A small segmentation model, trained from scratch.
Model: 64-pixel images, arch unet, norm layernorm.
Data: 97500 training examples, 18.5 epochs.
Rows from block 5, named by matrix and row number. Rows with one number belong to one channel. Each number is 500 + 25 x the weight over the matrix's rms, rounded and kept within 0 to 999. All counts start at 0. Numbers have three digits each.
# convs0: first 3x3 conv (model.mid.2.convs.0.weight, 128x128x3x3), inputs 88-98, a 3x3 kernel for each
# convs1: second 3x3 conv (model.mid.2.convs.1.weight, 128x128x3x3, transposed), outputs 88-98, a 3x3 kernel for each
convs0.37:519486508520540498494513514505489515515496498535512498510499522524556506500471549529530550469506541471483494529500537532489521519486492469462504479449449487446477512482505552531521495504508511485496490485512508486499507495476499479467514516513495477518511490483506561487494489525504474487469523548
convs0.38:504500476508513490463512487505494496525491503472472484486533535491492471495516525524514546487486501472492458470471454498461460468480490489540519483510475499475526461516481484476497514530516459495480483489499488483518533492467514549493502504450456442477482469492482510479485497495494510526488507489
convs0.39:506478502545526510475475534490513469471512531532533501467514500521541489467517445550524450503460463486528518503529511490478517518497491469516493482501503494565511462523451548502498500451542483509495482498526507480502541526510504508497485501480488514504436528522499503528491478522506498476499478560
convs0.40:510513563541514492524497542489494478533502467492457491473525531478495462512473513529536504487475557506511484458521533546498474481490442516501434476509511502522536438481500496494542514514526480516515500448464475502503474483487545507497497510495499536514482498500502490409521498498460485512523511478
convs0.41:484527480505527464478495507523512523513528541493528508513486502504485504574513490508513489520491444507487530490532512540504524532501533494507492519508458522477546493558440493519543554505530456466550530483492515472509509471487499512521529495470514491503558517553501464481511498478481460476463488516
convs0.42:529535468545529544510508467533452502480532524467518499519495521515491503472524509506533480494501500485520553487463473499519537512530498528535531534493486467529526476516497525462488506490471468560485512496527496532533479510509526480476482512447537491500472467527536554511489504450490490484517558475
convs0.43:496532509484506504499509522493525473504506511455506497523517519475493506474559492525465486476523496487481497502454506525475463482519517533521519509475498497528510460495457497492531457503547498503490510516482500516505529538510482517511547500456524552458474549546533511513491545500492500511509492505
convs0.44:480496532486496495500483495492519531500498547524481469519483529474518518467470411499513548504495534483451515460505528502497503473454538511518462490483472560482505481549554477504487463522454487540504523451503463485499503526484473489536499513495508465480548494516553468531499504498518466474509546510
convs0.45:531519548502489472472514481511543505449468526533527507497512534537475504505524458479494477533477515491470442495522559479496506486465518458513482451483532519541551495533511503459477543491484519542477518485518507473520490471539490485515469521491442474496478498534545505511532489524546543492525523497
convs0.46:499512479533527512500488474538484498489496502464557460462493502562500513487491520464512504468541471495490500488470482471504518552506498563509498549507531471510487478514513484509516508508518492498527478523479487496500458523487519517504504457499533479524545497477504502496510469463492504501519498525
convs0.47:508508505457517469498469525485474475499506495534475500474509525520512495478529520523459506520473517503526519521461444511503505559502483476524484460512534494530491462508554504503522466493479509515501477517485515502528516494482496527503496475494492489519559508439470491501519514524488539506525526473
convs0.48:490528457460499452471516496514503474485538496487494532487457471505485470471457493465482492465545521515526500474471522494508481524486487528471484517480524506404556486539495509563453493471423490496483453466480479521454521516489502494515488500474534483495471474559464462534500512513569522503494486468
convs0.49:478510498522487469480485497479507507499545502482479513488532513458486506524511466483468484557485508518496516449532526469523497479498487531489517522498489460513533476466536524449517453504494497498478542502504473512499486512471509478493506458514440488505507511486513550516485496476513482499490515521
convs0.50:505535504492514523498530512511490505499499499473517466526538587527543537502503559482464474507475518489481509521480492534483519479480519508563482508521553471507514485485501456493515513506449532506554493516481553557500504492489489517498524528498496512507485467453545464539497500561487510543477506515
convs0.51:508532484497458505541468539505519504511493507487518523490497506500521505518465507451519477489506511479459537508476538496514504499467463476526486480463494511532481522478491442474495515471484494509513524478512516530504510523525456508501499453486481497486503509467501497532460495505503509536519494519
convs0.52:539531494543534527480507492499503500535514484503492503524492531505494501515461480523487483490511515536574480501482518492509472474509467506514500522486528476491507462467517489487479511490553528471516503513535510488544477524461490513464523497488509490486473510551535434482480464467572506523494497481
convs0.53:504508507503530530488472522466478490500501521484499504505484540513507486523493481530506584516529487531511532491538512495494527529487500514494501505477524487485477519515518499511485475557458495505490489523526487458504509489490515516504547480513473460521511478507486505487498506478517464475496530496
convs0.54:499462502482521456496491520453497473483489464521509519513471492454488521513528511518508489468494455502491451499515548475473533537497508496523527436457469494531536476511505514489474485456450503526497510512508504515517478539490465484497490463537523467505533505499449471533477503509477496517505547476
convs0.55:511521517559566528482565463487499489519473506489439525489509491460508520505518473508473494485479450481480499488513565522493528580556548508562444482513501499503485483484484503528519524539489512499505502468505542513496474500482477563526498488497477535508496486519449427544495491529496490490533522551
convs0.56:476453511500498524486493479507465483510489522490504516485492482483500506489505495466513495544507515460549536461525529493481502453474498486467513507567479515520524457488489484467456502523514534498475482479488492508473528503508525506510509467499535448490494513468494520471507448520467456548462493536
convs0.57:483472488491449485536534508478493491505486497515506472496484519514486497507536490506518480554494521496520455541527488505514476514480519468497516510473483515505529508495532486490523505499448518490503504529538492492484515521513484532474495485510552561477547493479464517465484527447463516521473508482
convs0.58:495491478465519499492495476515524526493494490520512504464486423485500441496508520493518504521488472525490519526490546518495543502493507511485524484515475509514506516511506543517453519506538497503475496523458520485523490517491521489506478494513512498502481488504501484505517476499528525566519488482
convs0.59:509502465510462521487553534483469430506489529488519525486489531516486509504509478482471528529462513539474515494536462456509531464518521519540490479474511510468532548533516499522522509520544499517480493503491479507454516512509488491494498531509437507539530543529467651467514457557472484502490492480
convs0.60:496531556467472458534483554494529476483520522528518493457530455478508526543492530435466526469488553517493565520466544539482527491564485507542513477540521535482484524489464514503499497516503469479501461528500573514509486487521476534472518483518509507528506489495493480514517476505476512490524514492
convs0.61:511507505457499545498498495473531483522503497508472496505457504488496468533515470486536508425517515534502506496501559520493521536464505485490513466499524520474514510465482468506552517484499483502485498462523472504479515507495504510499482450523494463540496577497519483491511468532531529505482473455
convs0.62:499507471471494505502540547485491528497478470536465475488503496516495485513493536486506469512541491486507482497453499514547463480460496468508481542529476495445504494507486525541512486485496490469525466558459507520466479503481503508496522501469616508475503544454498474484537511521517484484518470506
convs0.63:483518496491500485538495539499490525461534453498510495509465494508470538447517545484491507512545487472497494493516491492488509489469489503472529515522482486504486497471535493505469481483489508512507512496496495520475477484529567477564481530534485452507505520506455523520501486508512523488495494500
convs0.64:511492460501485492465486498529502505525508499523522502506519531529489495496504507489476499465559469534545460499516456511562470481522525506428526489523521471508509547528481495470470510484496516499527547483532514516501516458535478487519509489489512511516489498562538530463480515494464527502537496505
convs0.65:507492549487508518478493475552495501460474538484504526501449481498484556517457493433493500529521479463520539508561461493538503516510485483481492480449480530567533517476493516533536462454472496475500516470500503462495532506468483495498474511499536512438501469492530490508486455482500547553496487495
convs0.66:547511495479491521523511456481463484510478528507512528509502511541500508481469493517512535491520497510515504491548467525488500490510474531496522556487496472484483532451576492488467484487533515527501512514509477527536525519506477488504500528533518543486500487474448530507495509495475476470493512503
convs0.67:492490500484483489486525506485500521509522495491533497481496489512556478515463507511488530506456499518506548488500541468472537534533473453536489551514492487457550492516459507534499494470503508556493530465496473518512456547489481503517494514498528494521518479495507550495528489491491500499494514505
convs0.68:483465518525520476509537483514532551534517486483465531548526519451490493532493522509471488514457492499488501479520486491481527485501496442525502529453460490517506497537497481530533523516451502495513483467550459519534511463492459546504497448543506523536552517518500466491501508504492502511464504520
convs0.69:482529495511519481525505467464506497536476477509525483520459493534491444490477519523474541482474485509532464526504497523469465460491502477517496495510484480511461521493456501480505506529536503485507532495480475512460484536517518501543517521454430544517465480568524448500510486525556462508497505513
convs0.70:509474529484478500519482516479493530517488467489483517526510492502502478500510496448448521487501506497542540472468517483462536511464533463507499480526474507529458515539462482508508477495491473470524513506518535484496510482497547491464499538481507544444474557500504462476451512496508535518503510504
convs0.71:482539542466490520501466484531514472492486494492524494487486507509473481504527456520492512502528502373442458477530495454555463516499511453474513578467508549545447489466544477485542494478556471484476538424474504472522497457461497451506448518533494465495584531451496536462519526468496500446459494546
convs0.72:488471532464533512520451465486522478527502465508495518495508510465475517467495525474539513480545497499513474489519524511487492487488485531501470490514495545533501572438448438483516511486494513496487492515495498540519493492515492448522501533479420590439496507479511484499520521545487523497497481483
convs0.73:462463507494488514508498498509517488514465525504508468483477484511502503474559420493512470524510472513491460508505497484509505486471494514465536479522517474487506460550485530539459496447496464500490526495512518495465486500503499504528475481496460469520480484541475553551475543496508473516515473472
convs0.74:490464454477521499539512479506490474494494535516494534488499547490499501504521515514536501497468526530506516481455494477518486510518482470495533476443493505488466506471498472531528479434586495523500499488520518514499483514460503496543495488480545504479470494473557463476459526516501516497513500514
convs0.75:475483491495495490495481523507519511479505540510498506520521425520505471514488494519514471491502470502523460490542465492497523489475493509544453483498524497471473480508503485523477502509490512461499519495521496476524502511459478485479490513490480513459490508549488497545488471541488492469515491491
convs0.76:467483549503472500511456503508505481492549489492514493451493510559490509485515476509525524530543472450465508491516493516473492494527499460524536523471487482483493439521519552492515457540541500492492502495517462502518524512489503514514484506468495464544535467470529544444552567473535520488459526479
convs0.77:483501481517536500473484486522510489474522518523512534517488480532514513478499503510520524504497461518481487441531492472531463545489501527538491493473494471497487488473523522519457601499500551500498537469503508479499501452518504491490431508504442451496558450468507518514514504521511518495476467556
convs0.78:445495478466508454504590482468489465487481524523483489483510492497500508480443490519515455497463487500539462515505490511549502526497475475514495496502543519456453471482483507503495549473522505468475511528497508466473473514545555517491500508468504522511466509495510506479574472516491537527496509518
convs0.79:544519516528461511467504480475464500475542513452510498492524494441485519502510501453523482496526549509501544512484525537515470492529470470519490492505539525451472499495481554491469507502465475516486473507504500474536474507503486546470518508484559477529465466533483443526518530495506474496504520508
convs0.80:505482515519487480449483499459501489478535461491502509485480511536492494499501502507456520456493501478541475524513483500507512442510494519533497516496503466498500504510480540456498525504517484475524521525474489509515481489471470509464526523512456543487518505488552493494484502480533433506499502519
convs0.81:474520502491482519512451542498490484507522483505483505525519495442514492523473478519484543557519478494471478518496483481501460485502518473507498506508444505509500479562490516492514441464512468508494514467506506486486493552575468566538487490531533456487427488530504583431519462485516501457461515486
convs0.82:494448503468486482520511484491530516494508505476469512494517491534498484518530479522513501486487439505502498499493481552464505489458482484464522554526537482496492465497528496499507513504487502496511504509513507502497494526488479509498522479507528532566488534483551470505566478520475536499507514481
convs0.83:536484525518464505519530459536543504524460505511512492525482531480513462462508491510509517478480488542450466523491502554470488486567482492550492447508508455527510477500494523463475521443497467518509473514478502470481514508477469536483522518534419501552470583507502556509487501500497470484539523473
convs0.84:487534481522507468542467511525532522493479529506478523520485505465503507495496500459563486505528469457495497472520555502508543454506525465454508475517496449518468481521480487489479546494476499486543505501443483490511516458505515500457520493530517495505530472508458465519497498529494517481516540478
convs0.85:495520464500494507494501530542501464506494547524481492491495486516464518472545485479541526542537543465498495502516471509513481475515483523481491500528492482468508543488535505467540523505544483483464441500494459499499478513491512470556525492493473487520471480501542482516505503489444530485482493513
convs0.86:499528504530486497507511479521495503494516495468486525510492506478534461499467479475501570497486482512449484499532513525467494496491509511475526520472490481491480509462542533499497529474487493506490456534481505505487517526483505509507469487497433532549447529495480484503502471490538544503514508492
convs0.87:529494523542500477490536477478511473475503546477493515491513493525491520450502509492474459495491573534536498478529473546461515473522508484507473472534519500495522520495483538480508465458509505485543506509503496539531446484490476501510518511530473513482502512457508520528496475476513494530489507474
convs0.88:487516512474502484550515519502486533498497494473497520509488510527466511490509528467484458487510502514499512508485519486471498515481502496472504515479496508448534491474505518494463488564534483489509526482500553471500538491527483485492491553531559507502520486512461536535531494505506475431473480510
convs0.89:502524481497486502526493447490454483509483520486504483496526478511493488514483510527544490507494537536515536484496492506470491520519504512523458490493520547488513528536525484499509526502512476512466495504463490485525507520496504457477511522530491488517481439476507456524493476499458462459459453465
convs0.90:532525477505458506519533462493519526483519528497483488560508490522473520518527479491490525486493464467493519494536482492532453492540497520457535510518537496469501512517472507534527490498509497495491482484497491512486468550530513530523476495446514479537517490494493507458500461519527502494500479493
convs0.91:488500488485505483492527495487526486486497505479477493506565474500487469505451517520509446515515505508467526499536493542464512527496519512529466529494484513517510504501530476478563529464455532519453505508490502494532497495480526472496483500497504548493489515452481530537487500491533524537536544442
convs0.92:539488471486453492492540504517488491509499486474542505529480492556569471506548502495499460476499488549480435537489529478500499474481453555451476496503482486532506465507528500475518481479505495454524473500494525512497466502513484477491535511529462483508474527473475520464495528504526495453460504494
convs0.93:598523487474456484486505502458485495497464481545498512512469487502487555515527557469486487520529491515472529423497514447529540471519505500481474514511475481452561555513461534480495471487507484530544490512485476515500529492472462507472496512528513478455540488444471507475488492519484488537502520477
convs0.94:471489506470499475490547474500515508485533474480510485464479476527515511488518542503499494486526476537453511517505471499501516487531483551479504537497434517455516526519515488493539526510497503514493482496496466480479487507535496536483503483464490475522499506498506448494479513551512521473518471484
convs0.95:521543499508547476496482496519496496500461534527535519518466482554531494515532527470521511540506458471538513521479463497508488499519503522497485518479497493515539516475551476526479505513453491513470478517483513488522513521487513493482525495511520503489515543513469487499452534541526490513503540467
convs0.96:529474515492537584487451497505488528520478513497483530500518464495564476481487521499520556518465497470500492503504515545493508501463471512481493480533480499516498481473477500459493464574488484525448504505497500480489503521542518512479529466487495491472489506554529453486438506470477478491467461480
convs0.97:525558506511518467533502470480476520480552484482506465497497486546505504519502488521484498460473485506429490469517532518520552521504517533480507515509500451463509497463450514446510537483465521494508494489474451482456466485472442497498460523502509480501502510548514493565482501530488480472474458522
convs0.98:501502515478497515487506491547526494480503456534494485515468484457508517523503521499502538502447461488519480503462498460536523499503479454508529500542472480501496536492494485477511534503500503483463524492464492492492494471486521493501545466488494469432460479492445456476500534539493466524501488513
convs0.99:518492466514506523494502472489527498477517497501500473498518478468540482492516483553510482489553557483469519507510542483499506517467474473478477524498484521494484462483509524470503473493465509498515480467498502456503540500503469487500480490507538493490526440527522535495545491501482542509484490508
convs0.100:495534524497494512500529511488509499514524519520493476452536528507495469495508504465498525481486527463484479489462490477510495463494481441476507524508499514481526523497511523449512458530536507486483485495528521506511508482519489521515502499544499492508497465536515501492507486483490480509502497449
convs0.101:553551547505498499519446506524534471523517508463487500511457523502517539493479504493527512539502469534592500502510541477463466474486537502551529490489502466483498449559517519505462467517482516494496500502511526528498504504497532454466538481463482515482511496534545451485520451497461426439494471530
convs0.102:521511490480511489518491526482533511449482488481540496485501512535506478500535495463450514487475449461538507536495528522517477562519528500473510529516483513493538504516517479519508484470466493515493516532516497487508513496497487495489490470529518552558501513485524483487463528526505549520510515513
convs1.37:520454481509485510505467528488500494499523513536523517504495484534468470499466504503511502453524494487475504571505541474485502469473492489528471561524482489497527460517545490520511482478501476487495486479542508544472468496485479499501522520462500490498492519513498501485495493485558503503482460487
convs1.38:431532450493513496565489516500481528523491504513526461437507487512526533535457478531502507534498518486507522492483522568528487573507488483577481472485518448521534487482495528499532450533495522490508487509525509494494548506492514508506513475516508434554478508526532532508478495459485504498479483485
convs1.39:516502511451474489510501499547464498498492473522496508521541498510491495490474500522460549506525485506498468478509466490474477444492490499478495456527535506466539535512525557488490519495526477504485507512498520482483520490524471520517512500518515506475496488485509465500495498532501519505510479505
convs1.40:481461483472519510503501468481499475523465488515542504449507523538479485529509504529505418477514517504446490506486527500493489471526507484522506513489535527517465455539450530553530504543481510484518510505462485504476489498471499533474480530480566521499490467530473470483529496475500509497508468518
convs1.41:469501517509492472504463519485496507534508475494506504506483457483499476494492522508503539544530498515503488513506524484498512485490497485474474506491488505474489488483467471508473540499475502511497497500504484500514505521522466525497482540472508531508457477484472509515496487496503510508504507483
convs1.42:525517515490535488551493490477477512512520520486520515499491526477457494497513489510428500455551520518530529476498444511530460493485486471508491518514488497529528496529442504525506519479510501511494521530519508475504516485492480528506510518515489452515444544488535478462471459521503512508531508498
convs1.43:499518461515500485500492502516483458520495540499511503442512484484496485503525457529514449515530494524485468516480506512494468498474501499467532527509531470486474507492557480499475548538484465503479517490500527520508509534443484508522473515507471515489459499497508464483498461518501503518545513471
convs1.44:480500504500455470499524538520505487491504515453544484496507494499454540465534495570525530490469477469501541477488495527509512437454485526479456514505535519500498547507491540554524488487490461485508514524484488506517538481484530486490486490526476584477488518476476533490495493510526515498451523507
convs1.45:499469519495468494449481488540522492515522514491520478496521460530519504455496523549501517498474506498518486484509512532511512448497496518485508486527525514435515484474481510567483501484511477557504453517541542512515527492488454538494532523512491512487496543511511516562489513471506479474431504491
convs1.46:531503471478523535506471495476502489548488464509469483500498528470485467491513495531466501518498482482528515511538462461495562533484487471496508530519471490515495501492503498506505514492487508514487549457555503477484501529511478491518535487459472528461492529522483503509466492524502491510519507531
convs1.47:494520500469497498476475461538524502489502530547491471496484541501468505516489497461535499519526518505552485476495478524505499484502502540478479428511515519507462480551460464489487481524535503523536499481557505495471497494517520503502531496476490511494494475518492512492501454531481465519496499518
convs1.48:555507502492427518498545466494464512481468538499474475503479600523545488486481546489470533493445477495498512507530478506476510452490530477541486503564477541510473567451472478478505480476486500493494511459569539490498533482499457481520480542473484464479498457511504537521545483502469526440512500527
convs1.49:495505494495496505562499472493521486480484516509488481532488513475518488493471485504518504511508471515523505509534505508531510461478498500474528503499524471510493518474522531527505468507475472536530485514486532503499493529512482530499476501505509486499511515506493491548491491482495543454513544512
convs1.50:490552527502506522499509506514506537527564529482505494465482499471488518486445481465555472524526462529487552492514522474556495559519482495477499473532507495496495533506473477513541513497500537473502488486514478525517488500499521503510538527510477502505545501527502513509487505522532463476491519503
convs1.51:475540500498509521519462497511503513529521479496495493519528474482485500511515487470492503459512475544499509487493503515497472475500484510539486500475495524509483505493525502493522511450503496514465490510533511513502520496496505492527507487497491489487515467513517519491498486501449496459505519545
convs1.52:504467525484512533493500498493482489506538505512501508471473483524509517480502471521475505531486524543479512514431491512489488533536485498524468510566489500470514502520480516475519516519586486515479524514478489467457491492544520532469526499528554500523480474463543483516580499502454487493510503478
convs1.53:484510520470501508444478514517470499475496507491505521507518531486498504491492499465500461483537501486493472504520531515466456459470508528478536467488528479498491553518532529527476501478499557509495484500512483518472502507487492475463483507467470504488506484541482509495533443472569522509511493493
convs1.54:522489480515502513480482513510481523500540538520499536482490490514508512508505513511498497504483518521504499509503486521510490500471496492482472493532521464494522509527519530511477478539478546522519505477517530494467531491499519532537512506519488509505531508484521459508503460540483527500488518509
convs1.55:521533522459485485515523505504547513485525542508486519499489476481459490547451531487516521536494455498486482444498513511504518513543479499524510533490531495523487483520557514542507519501534486487497497459489507488464505490509501477517510499482469507512566489534505533537510506503495502510461512497
convs1.56:563485503518528498520498520545529517483549459538515526489433507557526510488455531538523510486491498507495547463567500472541481501444515485487512482492480481524480530497524474546471514460459476528495476513482540462504462484478508492448532498485520511516503506532510552477513514546473484502521474482
convs1.57:508473502486519503509527511492495534501519505485528513539497457515503504490483514508503481503494493514501475451518469531504529483480512473484471538545477475511514507555512516460535508534498481526506465507523497499478515513470496488542483502509506463512508549489477442457518490497499490507490507480
convs1.58:509517464453523549483496505472473486523490485498476493474505473517501508532493515513479469496557514455549498466505505513520453533544474507473494507478520456505514486467507516542403521506530491534489485509490532497458547462514510508477526503532461538535504467514509520474531519509485463486467500531
convs1.59:500461497521510505455490507506497481476461485510496514501533452507497498430495514513498460530457458494530531463522474497477514513503519497518566450492502490497497535497522500479529509488456496513474470526465516482529466486481505519530474500472467430509491499508485529526487491534542472530455524459
convs1.60:458526489555504502493491481480456455480510529523519477482513504480479483496495540444527482502485546490504485500491590483520488461534527478515524496465507526476531499540517492512448468517521491524521485460493520501506512514483509515562465480530448518495497526537496509451514533464525519514525505476
convs1.61:493518464470515516504506476511494477494504475514518528527499495504494487513517528518471513510487519496469496461498528470517509505511533530528516513497469493504493502516485501480508519500505524486483499510515495528502534515533479501494526478529536494507517469505473521519540486497517526449484509546
convs1.62:481516461499526502486502488498534506528505512515524470465487510479473491520511510486483520516515522508481538525505499529496491502527496514495490536484506535450516482550522492490501531518490527497535511459491508541511500483503534516480490493497522506494519487534492550497494488505533501479533523493
convs1.63:481501473514493477524512503507461492488512550481539494494482512471533483512518523543517531482475504482531530504551526497485536499491473497480512542441534467542483483488527499524489479483591488505484498538505522516506470479525516500491503520488450541497518514504493527453498535527505478493490498522
convs1.64:528549558490485476514490540482473521460515485479494521510504487495510454534454488517435477481500532483513550491479504510493473558481486516453545511459490506524485510491446487541489505456542506461514467523504509525501522518525478519510457534491522475464522519499524485520472497494522479545483489525
convs1.65:510539434542497544506513505464501488459509511517493476481552468476477479516540498520497495473485510520490546498504485493472478466493513512456478524544532478476491469491529454511494512528506517497485474537492477518479470507546525522539480500498465505489465550505534495474481531509500494480514492491
convs1.66:557432456490474499485495518486515492495501524525526504449495492502466476503513464465485544492466460525500491527455518440549516477496509513502525523490444500497500522490477510489492507506513482432492463512510499530495521487500503507501498493476457526499529534540468467484485496477508513471533499528
convs1.67:489457495514487491520517515521475491498468494511523505484539504489467490519504504496525504511499516461487487494503497481471525485480487533506497501522496485511534530497491513462500506481484500505507505525500555490475502476464493521489488495514535478525500523538448493494537470501533495490477521495
convs1.68:473488497541507464477498497471522536504455456485482505486459502515476539458492461514580485514525563484492529562465525498511503487484484482500501527573473503528467483491519538463517480498429536475499506538469519474499496528456562470455494483542509540577501468461491533481511498470519500521518482482
convs1.69:518515515525521498493510533494457526510473473536520523496484504542552491502526496529493493531507522431483495449490531523479487469528502551455569478509557503458497479522485515510428558498498509455544485517469502506487562476490461497500517451484492559509451513507495480542507498500515482484501465498
convs1.70:510506501514462478511527488454488491489509493511507492552479501538482497481496522491441479474537513509507479535539504466527486508521510500489480511508502474498495509545491470503473489508490508515520472472512485530501475528476547493505530495537483524499519483552487523503488503473499535472531512518
convs1.71:502506469537495491436561509502485480449500529496482492509541493479538520457509480498554550475384470485500499487540547498458573488432477530539471536528464464571475477489509514526475519447514477514553495500426499481523509460512468521476517504548465498500533466474488498548515518510501491464515495482
convs1.72:529532492490512505486533454508502529510512447495498513472524528501516486454460534508508477497481537502507535513488459485482486493506509460480511473492506529510487521536528507496503528553476526460504492536509479478500514514510483494505463541529495562473544480474564436556513502483519487479477512503
convs1.73:469512445496522534495493509526482493521471535480490521558534526492473532543547484477504527482492496489479534546516522520480485472483516514517522542450513461540453486516521495517459512488476502520479502530501534464562476521510532509540476506494468507501464533496481504525439489475531489530469512514
convs1.74:515512535523477535509509472456536531471507493487460476510475495476521527461521523496544481511516470476529546558479500478508510503448516467485515525477471486497520488544540485490519487541483511490487532531510458536545511492524462458560509532526512478477495479534538484511508480520522496475501489477
convs1.75:504498511511468531493492494518508453484525516500489515509508514524510516516502497495494506531537445536505534543491482516504533498543470525515494518484480526492494485458486507451539484485492482517493487519492507512506488546498508501474510497542498525485518507487485527500477480495476491479477508510
convs1.76:475547496500520524498502523465545536548459514523463515489525522506474437513463529512521535569466507465517476492471522469496524538520508484523533515509496491486490489484492506462526508508505479511509479474507516546475484471482547532476526529494512479487539494470471503471501499520519511497527505430
convs1.77:502474531473456526512523522498495461484480535511469517538492528504503468506483532487497478505581500495479494469519477554493493511461506477492504512488470488559459490472491506525532487469536477520500529492488464499484452508509502532508524476501474505512533501446535481526486516495505528507484484468
convs1.78:458471531514549460520501491510482426488510469498557514484574472488523547535457542491511483523593488492505519477490523466510486534519505487493498506540477487482529447512428478524460521458527542562523505463435522482522493479469503492496473517532507477479574469474528536514511500547492461520492558434
convs1.79:567511494488522515485489482520508521483462535501502472506489532487464545498509514502447469455506501518511502536515491517470505496516516492486496485546511507472494489494502498511479526495509505502483516519529496497495534496469477471526514523524523515502470530482478507495498488530504501558506492478
convs1.80:474533516523534498497492474509525517502524444483488522468473557447535503521568493496490521484499512488498494515535521503517521519501526502529514487473494489467478490506454487462510506497483510501507484482489476484524493541447518474523474515512470542457509505488529475539525493448474505451499512526
convs1.81:460506481485505494521476506524467474477478489524501516487467539506471556512494555514525454511461498522482532474541485505470462592506484462503518539461507520490533472516481511473483463502474489472538499476491553489525495482497497484471502520524485446483570485517520505494497520503515491503466498494
convs1.82:517507497469508523487528499465516498518491522497496511481494496512523481477460522513489489524502505519524482498521490505500461482491518489512485511477456466545503533507510522502462520464474472520490510508529512510528492532429506487521514500545517535489486499472465476492478476499492494503492489501
convs1.83:547504497442538541503485478500511532531473466532509498490497548527504453496470550499475523515481474484487498545428449550511435454467498418499546543513540525528525455575439482586488497494470506506480494493526545526506494470533469489495467516531481459468518517510433548458492525508456509496519524516
convs1.84:514484474493477493497512485486532486480570544558470490534516548518481501498469497512450508521570516516447543510468526521518521478488502499500457495456472517523466533513515495509500505541521511496484523547551492531475498493502508497528495494453530519479528502530473527485537484492479502468509499525
convs1.85:473529482507529525475507481499481477486510482455501482510444493503519492531507483511488480455484460500483494488500524515495528483525530497499516493458529512512503486502526471512462478517493502490521476482495488552502502526479463488504494524555467496510474477528501512523542550479519468555468500441
convs1.86:456531496526482519469478486463489496499472475531485516566487521516484504515514445500503490526502507483492513455507492514497477494495460495477532507542515492509506530488481486514505521514497474474505519510487515510514504463504506520454519511506457549482503486489494489540499457493531468451461509521
convs1.87:468456471527492468501512485512490517477449521486554499504513507524512484508488514503472496532469499521505525527490485442519459497454466468544470484470514545457498490520498485519508545522506526481516492527523474506483476509491515498517485531531468515491542519519504477489483500501527475504493513521
convs1.88:504456502503544517462481499521527487482528486492514516474519442491497461512498464443510521466478532534493504453490447492513475486550502530456482459527432521447490516499541478504482516501512491512539505495508480485536533486506546475498455511506558466515497538489490472452471492491495540518506531496
convs1.89:510536453516511521478458495503476514459482477500576514471581481553504505538496495486459482529518467513480457513491506483542516519527495516453502497493523485460454485516463506506467497413468504485531448517528507459493539520489556472468519476506515515523528518531486500525494509468493532524454569484
convs1.90:528508475496521469528507492514482470479494513502508541496466510485494471504520501513513486507498511505526461511466529487458442525528531492524495527532493511535482491504534481504511499469506493457496520493496520508504492495530483509482503511508504509522518484485476506520490526492499487511508489487
convs1.91:458493533515485486540507499495477480507469508520473511520511503530510482496481462501515556475509476489525467480554455470442468494475500505463469495516437519509427495526529475489507540476463508498521485535522472485498469472500491504561527478530495499486524468486434459550521496503506491485505527482
convs1.92:533511513491524481495487461511503496445496499498514505491472487488472480507519469504509520465540529546448555505495518469517540493483500444477515519536472454576476479491560502496503455513532505539505479546496434532507480432485491534533499538496510496479499495544495492509524470546488507521519494509
convs1.93:509506526479491537470509513503466602555428515481504507419484517478526498514492505528487514489528605481544518492543505526485463443544536485543510517458521487498503543529514508475486502473465457519493486526456445467503496452452499460488490475487486476475497508486563526503477488456529473547511515490
convs1.94:514507527507521523468526501509550546470487501500512489484505486486489473494493527481549499518458536505500486496508468493498507568472541521521495468493519506495466459480510479500527505488521518513465531521515514493478518490502516495508456520479512514506476509486503512512517516493528460462501453498
convs1.95:466484491477460501562504508506505495489487517531504470483484497492489502490488540508500593511497497489514519528526479459511478495501502509496522475491495479495517514487484450498513502547474475515487501512448452533519478460517522510497512517493501516542506460513488491488464471509494542480492484492
convs1.96:538488504525559501485510513454497524492478504540520494448491527542408512487512474498514494508548536478460527505495536483532481484588492507538529509445517489496461480497496478496500493506506511524498497478458511509548501475507518475505470474506530479464474519490507490498495494541553482492527485491
convs1.97:563485504475482492520464499463502470529465526467534497549487515510501493496503485502498503474517508495511504502508491480509487479450480518534530531542470484569477436505512472476529529494509508504523523455495525466485471487518503520535515535507453563529453499501480492502478516507474506545480480514
convs1.98:493541525493492495490493454536482461519475474444489475496464475540511523458520526524492494490576472476446511474485525545550506521502489463571491518464455532501537515535496501523442532487470500475471504528489517508502516497502455490484502477482533497494498533457545530483469514524508549485479451498
convs1.99:519515488486518512531466499485516471514471485503470535504488508505502470507507486469530511470519480548504492492510510484465533490536485532513486537500527547491501492532544509466524464500500524487538491503471509508497492472522537531480529517510500503503507534514531479491516480503480492492540510456
convs1.100:480536527509487468485503499500545503506498488521511495486513478478499500479473526466526527517511505488500518480508526495480485504501491486499508487481511501489541511501499521504483524514508509525477494523499489504522496487518528491491475503505502512522479531503495521522490517483532507542496502530
convs1.101:513476523531541493484512484480471527441469488530505487466541489516484495477535456481437421554519449497546553452496500562481576465465504475532496485514527523444534543527495533541467541451535499514452485464514460504550504512511485510451488499493490494493475492482455516483520505508497512529555489528
convs1.102:466512485511474503518486532481503509497520460535445514512513529513492496497514485518460489517568514490534490491528499504516466455488515476485511517502435492576502536495482467485499531512526487493482535489509506517512492475535521503503518495511481501487533509509516478527446501476487483506478498498